python train.py --dataset="numbers of one to four digits printed on busy colour backdrops" --train_examples=147500 --crop_scale_min=1 --translate=0.06 --activation="elu" --blocks_per_level=2 --block="basic" --init="kaiming_normal" --beta1=0.9 --beta2=0.999 --grad_clip=1.0 --lr_schedule="linear" --weight_decay=0.1
Rows from block 5 of a small image deblurring model, named by matrix and row number. Rows with one number belong to one channel. Each number is 50 + 10 x the weight over its row's rms, rounded and kept within 0 to 99. All counts start at 0.
After each channel's rows are labels from the 100 images, of 14848, where the channel reaches its highest value: "top examples" is what is common among them; "patch colour" is the nearest of a few named colours to the mean colour under the peak. Only what is clearly more common there than usual is listed. The data: numbers of one to four digits printed on busy colour backdrops. In brackets: how many of the 100, against the usual share in percent.
# convs0: first 3x3 conv (model.enc.2.1.convs.0.weight, 192x192x3x3, each kernel summed), inputs 96-191
# convs1: second 3x3 conv (model.enc.2.1.convs.1.weight, 192x192x3x3, transposed, each kernel summed), outputs 96-191

convs0.104:52 38 49 49 50 29 37 48 56 55 56 36 52 41 47 48 44 45 50 33 53 35 51 47 59 43 42 32 35 31 48 55 49 36 42 34 47 49 50 33 59 41 41 65 43 64 45 62 41 65 43 59 56 35 38 55 48 57 35 35 45 53 53 45 51 47 58 51 46 54 55 43 53 63 32 56 48 53 39 53 42 46 47 41 68 59 31 37 49 55 57 35 36 41 43 47
convs1.104:57 42 46 48 52 51 71 56 51 33 58 45 64 52 61 63 45 48 49 38 36 61 59 50 65 45 45 57 56 59 80 60 48 60 31 40 37 63 52 45 41 44 30 44 62 39 59 47 60 34 50 62 56 58 49 44 53 42 74 41 36 39 37 73 43 57 39 60 35 42 68 60 50 65 59 40 62 49 55 35 57 41 58 52 55 42 51 40 47 41 62 57 58 47 50 55
top examples: on a plate (79 vs 40.2); length: four (52 vs 25.2); orange ink (29 vs 8.4)
patch colour: white (29 vs 8.6)

convs0.41:46 52 44 52 51 37 69 59 58 47 52 52 47 53 61 56 54 41 52 58 45 50 63 32 50 52 51 57 59 42 56 71 44 58 58 58 59 39 64 68 43 60 59 52 61 52 56 40 56 60 57 72 57 62 61 42 61 73 65 57 41 68 64 34 54 60 65 47 46 51 50 56 57 62 59 62 60 48 64 48 41 61 64 70 55 42 56 57 50 65 62 58 46 57 55 47
convs1.41:54 53 58 64 54 60 48 64 45 42 45 46 51 46 38 41 51 60 44 35 51 51 60 56 50 36 53 59 52 50 47 32 35 42 41 33 52 52 54 33 61 54 43 59 43 27 72 50 51 26 59 41 53 50 52 39 42 26 65 31 63 32 49 54 46 41 32 64 38 46 46 59 53 31 49 46 45 40 38 41 69 58 40 52 48 40 60 25 65 38 37 38 56 52 54 42
top examples: orange ink (77 vs 8.4)
patch colour: brown (57 vs 26.5); black (31 vs 12.9)

convs0.108:53 43 58 42 47 62 37 41 40 59 52 44 37 36 49 45 43 49 42 41 48 49 41 60 45 49 50 57 27 59 38 33 57 63 61 43 55 56 51 35 57 46 53 56 26 53 50 62 45 43 44 37 49 40 40 73 51 29 41 40 54 40 36 58 45 40 42 55 39 54 49 47 52 40 35 35 34 45 41 53 43 35 37 49 57 60 51 41 54 34 40 41 49 38 45 54
convs1.108:38 44 63 34 63 41 53 29 55 54 51 59 39 45 43 51 44 63 53 48 59 52 54 37 45 44 40 51 52 54 47 50 32 48 61 58 30 50 57 60 46 62 53 58 52 48 40 28 58 49 43 66 42 65 54 62 57 50 39 48 35 34 54 47 48 52 51 44 62 58 50 63 42 50 48 38 44 51 64 42 44 32 63 52 38 48 43 69 29 36 47 54 58 47 45 47
top examples: length: four (68 vs 25.2); on a plate (66 vs 40.2)
patch colour: white (32 vs 8.6); black (31 vs 12.9)

convs0.138:45 43 46 41 63 45 43 60 56 47 60 38 67 45 50 39 68 50 57 46 52 39 42 43 61 24 33 27 42 35 29 60 52 49 28 48 46 53 42 37 59 45 45 67 44 60 56 52 50 53 46 53 50 29 46 42 39 66 44 42 59 65 38 31 61 47 66 52 40 40 53 50 43 64 48 38 55 61 64 44 56 40 51 44 57 66 27 52 54 54 51 45 40 46 37 58
convs1.138:48 53 44 60 55 61 72 55 46 50 49 52 37 53 46 63 57 54 42 44 40 63 52 52 55 49 58 53 54 60 68 39 51 79 50 47 42 72 52 40 37 52 42 48 58 36 60 56 49 36 53 50 52 51 43 44 61 39 78 39 43 37 30 77 54 52 28 62 45 49 38 58 56 64 47 51 63 44 46 54 53 53 43 50 46 38 53 34 51 44 64 53 65 63 51 50
top examples: length: four (73 vs 25.2)
patch colour: brown (55 vs 26.5)

convs0.51:54 54 53 42 62 26 30 51 58 52 53 33 58 56 50 35 61 72 58 41 71 43 31 50 57 44 48 40 38 44 34 60 50 49 44 56 33 62 42 38 43 40 45 69 47 65 50 61 32 62 45 51 46 47 47 50 35 51 46 37 51 52 41 45 59 44 63 49 38 56 75 43 46 49 37 41 41 58 46 34 48 39 53 45 35 57 37 55 47 53 51 49 37 46 33 60
convs1.51:48 48 45 62 44 51 59 27 46 50 54 51 48 47 44 46 34 58 44 51 34 61 51 52 50 36 46 48 46 62 52 48 58 59 55 34 39 61 54 34 35 64 44 49 47 33 52 37 54 33 51 60 41 65 56 45 53 39 61 41 32 32 51 63 52 41 44 51 57 43 48 69 46 38 42 35 42 33 46 39 62 48 49 58 40 34 63 49 42 31 40 58 43 36 48 57
top examples: length: four (80 vs 25.2); on a plate (76 vs 40.2); black ink (38 vs 8.2)
patch colour: white (33 vs 8.6)

convs0.16:47 28 33 33 39 47 29 28 57 40 50 35 64 44 54 31 54 56 48 36 56 36 51 57 57 48 35 31 46 44 55 67 42 32 45 49 41 49 52 34 41 41 28 67 66 61 50 48 48 48 53 64 37 48 37 50 51 48 36 39 33 41 52 48 48 37 62 36 47 37 62 49 58 51 39 46 51 41 67 45 36 30 60 44 39 37 33 41 43 51 54 34 40 46 49 50
convs1.16:58 53 39 57 42 42 54 66 52 41 65 58 44 46 65 64 59 53 52 54 36 79 53 29 49 47 82 56 62 53 61 57 66 78 50 43 38 74 52 52 54 61 55 61 45 35 50 46 53 45 43 62 56 59 51 36 59 46 65 54 48 41 50 50 51 65 58 69 39 41 66 51 38 42 55 61 47 49 38 49 72 66 58 59 65 49 58 50 54 45 56 67 56 56 52 48
top examples: red ink (56 vs 8.4)
patch colour: pink (46 vs 18.2)

convs0.66:56 51 58 49 53 39 34 53 47 72 50 41 63 50 37 40 48 52 53 36 69 37 43 49 47 40 52 35 28 35 39 39 58 40 34 51 45 69 39 38 58 43 41 67 33 49 38 59 48 65 54 37 42 45 44 50 38 37 32 39 62 49 38 39 56 45 49 52 45 59 65 34 35 49 41 43 41 60 31 63 58 51 48 44 47 57 41 59 42 36 41 54 55 57 41 51
convs1.66:65 34 47 55 46 48 55 41 41 46 43 67 43 42 56 54 41 50 31 56 48 49 61 69 51 41 45 51 36 66 49 60 56 44 44 42 38 56 63 41 46 66 48 52 40 43 62 60 53 25 42 54 49 52 62 63 57 38 58 42 42 31 55 69 34 35 46 42 63 40 45 52 46 57 42 32 36 41 49 33 40 40 56 61 36 47 58 38 38 32 37 52 44 39 51 57
top examples: on a plate (82 vs 40.2); length: four (69 vs 25.2)
patch colour: white (40 vs 8.6); black (31 vs 12.9)

convs0.173:48 47 64 40 42 48 33 61 44 68 48 59 50 36 57 53 32 33 36 44 54 46 47 50 32 39 60 43 42 49 33 38 48 60 44 42 59 50 52 44 49 44 62 63 25 42 47 49 39 44 45 38 37 29 44 48 52 37 41 47 59 34 43 39 43 39 34 40 54 60 41 39 39 34 48 53 34 46 28 58 49 40 46 43 42 55 49 44 58 39 25 56 53 35 38 40
convs1.173:51 40 53 38 52 41 56 31 50 55 51 55 48 33 56 58 40 49 41 51 51 48 53 44 46 42 41 49 43 63 42 69 50 45 51 50 50 53 51 44 33 55 41 58 50 51 33 41 55 39 47 61 31 59 50 61 53 43 38 48 27 45 63 53 46 44 50 32 66 51 65 49 40 50 42 27 43 32 62 45 36 37 62 52 32 45 48 57 28 51 45 59 38 40 42 58
top examples: length: four (89 vs 25.2); orange ink (30 vs 8.4)
patch colour: black (46 vs 12.9); white (26 vs 8.6)

convs0.18:63 61 45 60 46 47 66 64 63 63 64 58 53 69 57 56 66 49 66 57 47 58 54 47 49 58 55 52 49 33 57 48 55 66 54 74 53 46 56 51 52 45 54 51 59 37 59 53 49 83 52 64 64 57 48 37 40 51 60 57 62 64 47 45 54 63 70 69 38 60 55 59 54 63 60 67 59 64 44 40 64 57 57 62 63 45 52 58 46 58 57 59 63 67 45 36
convs1.18:48 42 68 52 42 43 45 44 43 45 43 52 45 36 42 36 32 62 40 46 50 45 57 43 41 35 40 52 41 62 48 47 35 36 60 43 41 59 62 50 36 65 51 65 35 34 55 44 63 34 58 39 38 61 60 56 35 32 52 40 48 29 65 40 50 45 40 52 56 53 55 60 50 47 38 43 36 41 50 40 54 50 58 69 38 46 51 40 47 36 31 42 45 36 50 45
top examples: length: four (59 vs 25.2)
patch colour: grey (74 vs 27.7)

convs0.171:63 63 40 55 49 35 63 62 60 61 61 49 59 66 60 56 59 43 67 59 41 53 54 44 40 49 50 54 45 37 58 42 57 74 58 72 57 46 60 52 54 50 58 51 48 34 57 58 52 75 51 57 66 53 54 34 38 61 65 55 66 59 48 32 56 68 60 63 37 58 51 54 48 62 49 68 60 65 35 46 55 63 51 54 64 45 48 47 52 46 49 54 60 67 33 32
convs1.171:41 48 69 46 50 50 46 37 41 45 43 54 46 42 39 36 37 58 43 52 41 41 58 47 41 33 36 48 38 66 44 47 40 37 57 40 40 53 63 55 39 64 52 60 40 32 55 43 64 28 62 49 40 64 58 55 35 35 50 36 42 29 64 47 44 34 41 47 60 48 53 62 47 46 34 36 36 39 48 41 51 52 58 63 40 50 55 45 55 34 39 41 46 38 49 46
top examples: grey ink (32 vs 8.1)
patch colour: grey (60 vs 27.7)

convs0.130:59 50 65 41 52 53 39 50 58 57 57 41 64 37 53 47 51 63 40 41 70 51 42 59 28 36 52 30 42 39 28 50 55 45 52 49 50 45 55 37 68 42 45 62 51 63 71 60 40 54 36 43 51 34 50 56 41 48 43 34 58 63 32 53 46 50 40 56 39 38 54 44 52 53 34 46 41 51 43 54 50 46 46 38 58 59 42 47 54 54 28 42 42 33 41 51
convs1.130:37 42 54 39 47 46 74 38 40 49 38 63 38 42 46 50 48 48 47 60 51 55 61 52 48 40 36 41 40 68 40 48 45 56 56 41 30 67 57 54 36 61 60 52 45 38 39 34 60 39 49 51 48 64 64 60 56 42 42 45 35 40 47 52 45 40 49 47 62 45 59 61 52 43 51 39 39 52 54 48 38 40 61 57 33 43 61 54 48 23 46 54 45 36 50 55
top examples: length: four (78 vs 25.2); black ink (28 vs 8.2)
patch colour: white (31 vs 8.6)

convs0.105:54 58 25 53 45 43 59 63 66 48 56 46 62 71 68 55 68 44 71 54 47 47 63 44 54 51 47 53 61 41 68 54 54 53 54 67 36 47 62 53 47 39 48 51 61 49 59 52 53 63 54 67 71 57 50 37 52 62 58 61 53 66 52 47 60 63 77 57 44 45 56 51 58 59 57 60 55 59 47 39 52 55 65 65 61 40 41 56 44 54 51 54 60 68 49 46
convs1.105:46 50 68 55 52 47 37 45 46 41 48 47 36 41 37 41 38 63 45 52 48 48 60 46 43 25 49 48 41 56 39 32 40 42 66 42 43 55 59 52 41 61 49 71 40 32 53 49 57 37 52 48 41 63 56 52 37 33 50 33 52 37 65 39 50 37 39 56 51 53 42 64 47 39 34 39 33 38 47 41 47 53 54 66 42 50 58 36 53 39 31 37 37 37 50 36
top examples: length: four (73 vs 25.2)
patch colour: grey (61 vs 27.7)

convs0.81:36 45 32 44 50 49 70 52 60 45 44 53 41 60 53 55 52 37 54 60 42 51 53 43 55 61 50 76 63 54 62 52 43 62 56 46 50 52 65 64 37 72 64 58 62 38 54 40 66 51 63 57 54 59 71 40 53 58 56 60 39 55 63 56 49 52 53 43 65 55 52 62 58 43 56 68 51 52 64 46 51 60 60 58 48 39 57 53 59 59 67 50 41 48 67 46
convs1.81:53 35 57 63 62 52 29 46 40 52 41 56 30 47 55 41 40 66 61 47 47 45 77 47 47 43 53 60 40 50 42 56 31 42 59 47 60 40 68 50 41 57 56 68 30 19 60 58 51 39 69 49 49 58 46 61 56 39 54 42 53 38 67 45 46 35 45 60 49 61 45 72 62 37 45 53 32 52 57 45 38 59 40 58 49 49 63 54 56 49 34 32 34 51 47 43
top examples: orange ink (77 vs 8.4)
patch colour: black (47 vs 12.9)

convs0.167:44 50 37 49 51 24 45 42 57 52 60 26 53 45 51 32 53 57 59 36 67 36 42 51 52 31 33 23 45 43 57 64 51 29 37 36 41 48 43 37 57 42 35 67 49 52 55 56 43 50 55 56 50 45 48 51 47 58 46 36 41 49 43 42 57 55 59 49 42 52 56 48 53 54 42 49 64 66 48 43 66 46 61 29 53 46 25 35 43 50 50 50 41 45 44 51
convs1.167:61 50 35 63 63 61 63 61 45 40 51 59 53 49 53 63 44 56 36 46 32 60 39 60 69 62 59 59 63 55 60 55 58 75 50 50 50 62 47 43 42 42 48 37 72 42 58 53 40 30 51 48 46 48 37 52 63 40 72 43 51 39 34 56 44 46 26 54 35 31 60 60 62 47 50 47 54 35 49 35 59 43 43 56 52 52 61 40 52 52 40 60 55 59 50 59
top examples: on a plate (79 vs 40.2); length: four (73 vs 25.2); black ink (32 vs 8.2)
patch colour: white (31 vs 8.6)

convs0.80:55 35 42 42 38 33 19 38 55 40 51 45 53 49 54 50 43 53 58 36 53 46 45 57 59 53 47 33 41 42 53 45 46 46 52 41 42 52 45 26 55 35 31 48 48 53 53 64 35 56 34 59 52 27 37 52 49 50 40 40 44 48 38 52 46 43 54 39 43 38 57 46 55 43 40 35 48 44 46 41 41 31 47 36 48 33 32 47 52 47 45 30 39 47 46 40
convs1.80:43 62 52 63 51 52 42 52 56 53 48 51 48 43 53 52 72 54 51 50 43 61 54 29 60 41 69 63 69 49 78 60 63 76 46 56 60 70 45 54 39 62 43 53 53 31 36 54 52 37 48 66 58 49 49 34 57 44 80 53 38 48 47 56 47 51 43 75 44 64 56 47 52 64 54 69 66 62 43 52 59 73 48 57 50 59 55 56 45 63 52 69 69 65 54 48
top examples: bold (77 vs 46.6)
patch colour: white (54 vs 8.6)

convs0.82:55 38 33 48 46 36 22 38 51 47 52 46 55 55 58 45 53 41 59 41 49 40 48 58 56 54 43 28 43 39 53 53 53 46 41 44 43 47 45 35 56 28 32 46 55 48 48 64 30 51 36 59 56 37 34 54 61 58 42 39 52 50 34 45 48 45 62 43 42 39 54 45 60 53 50 47 58 39 43 32 38 39 47 35 47 36 41 41 52 49 47 33 36 54 39 38
convs1.82:51 59 45 69 44 66 47 49 55 58 58 40 62 50 48 46 56 42 52 46 51 66 47 50 66 39 63 59 58 59 72 49 67 78 36 45 56 71 47 60 37 64 46 60 54 37 45 63 57 41 44 55 50 54 59 40 55 46 79 43 42 41 47 55 56 59 39 74 44 60 46 52 45 61 59 56 44 64 47 53 80 79 53 60 55 51 55 58 53 48 51 64 68 48 61 49
top examples: bold (72 vs 46.6)
patch colour: white (38 vs 8.6)

convs0.86:60 48 53 41 43 57 37 49 39 60 54 51 45 44 49 47 40 44 42 39 55 51 52 71 37 44 50 42 38 62 37 27 62 59 49 43 47 57 46 37 47 40 50 55 25 46 51 65 39 40 36 40 48 36 39 58 53 28 44 40 65 29 30 57 57 41 43 58 40 48 48 46 48 36 40 39 31 51 39 50 51 35 40 45 53 59 52 43 47 35 28 44 52 44 35 48
convs1.86:42 47 74 42 65 44 47 25 60 66 46 54 32 50 38 44 42 65 55 60 53 53 55 29 46 49 46 52 51 42 39 62 48 31 67 59 48 39 41 56 32 50 58 54 53 61 30 20 47 52 46 68 49 57 54 62 52 52 38 44 36 51 68 39 51 53 57 47 61 55 63 51 41 50 47 40 53 50 63 51 41 33 54 54 47 55 51 63 25 51 45 54 40 49 43 54
top examples: length: four (56 vs 25.2)
patch colour: white (36 vs 8.6)

convs0.91:58 47 37 45 49 34 27 47 52 51 52 44 44 51 53 50 36 36 57 37 43 32 48 55 49 41 36 34 42 42 57 50 51 49 39 47 45 39 42 35 51 29 37 42 51 57 47 69 29 50 32 61 59 42 30 59 59 56 52 35 46 58 42 40 49 48 51 51 38 36 45 47 59 59 38 44 57 33 47 42 37 40 46 40 50 48 42 38 58 55 42 33 25 57 33 37
convs1.91:35 48 46 68 40 52 44 46 57 46 57 38 50 47 58 45 47 50 46 45 52 56 49 40 57 40 63 46 58 58 74 50 64 76 47 49 40 59 55 51 50 56 38 53 49 37 43 36 56 44 50 47 52 36 52 25 57 48 77 46 40 30 34 65 48 64 55 64 40 57 46 51 34 68 57 57 57 54 39 51 76 62 52 63 47 44 46 42 49 48 53 55 77 49 58 50
top examples: bold (82 vs 46.6)
patch colour: white (38 vs 8.6)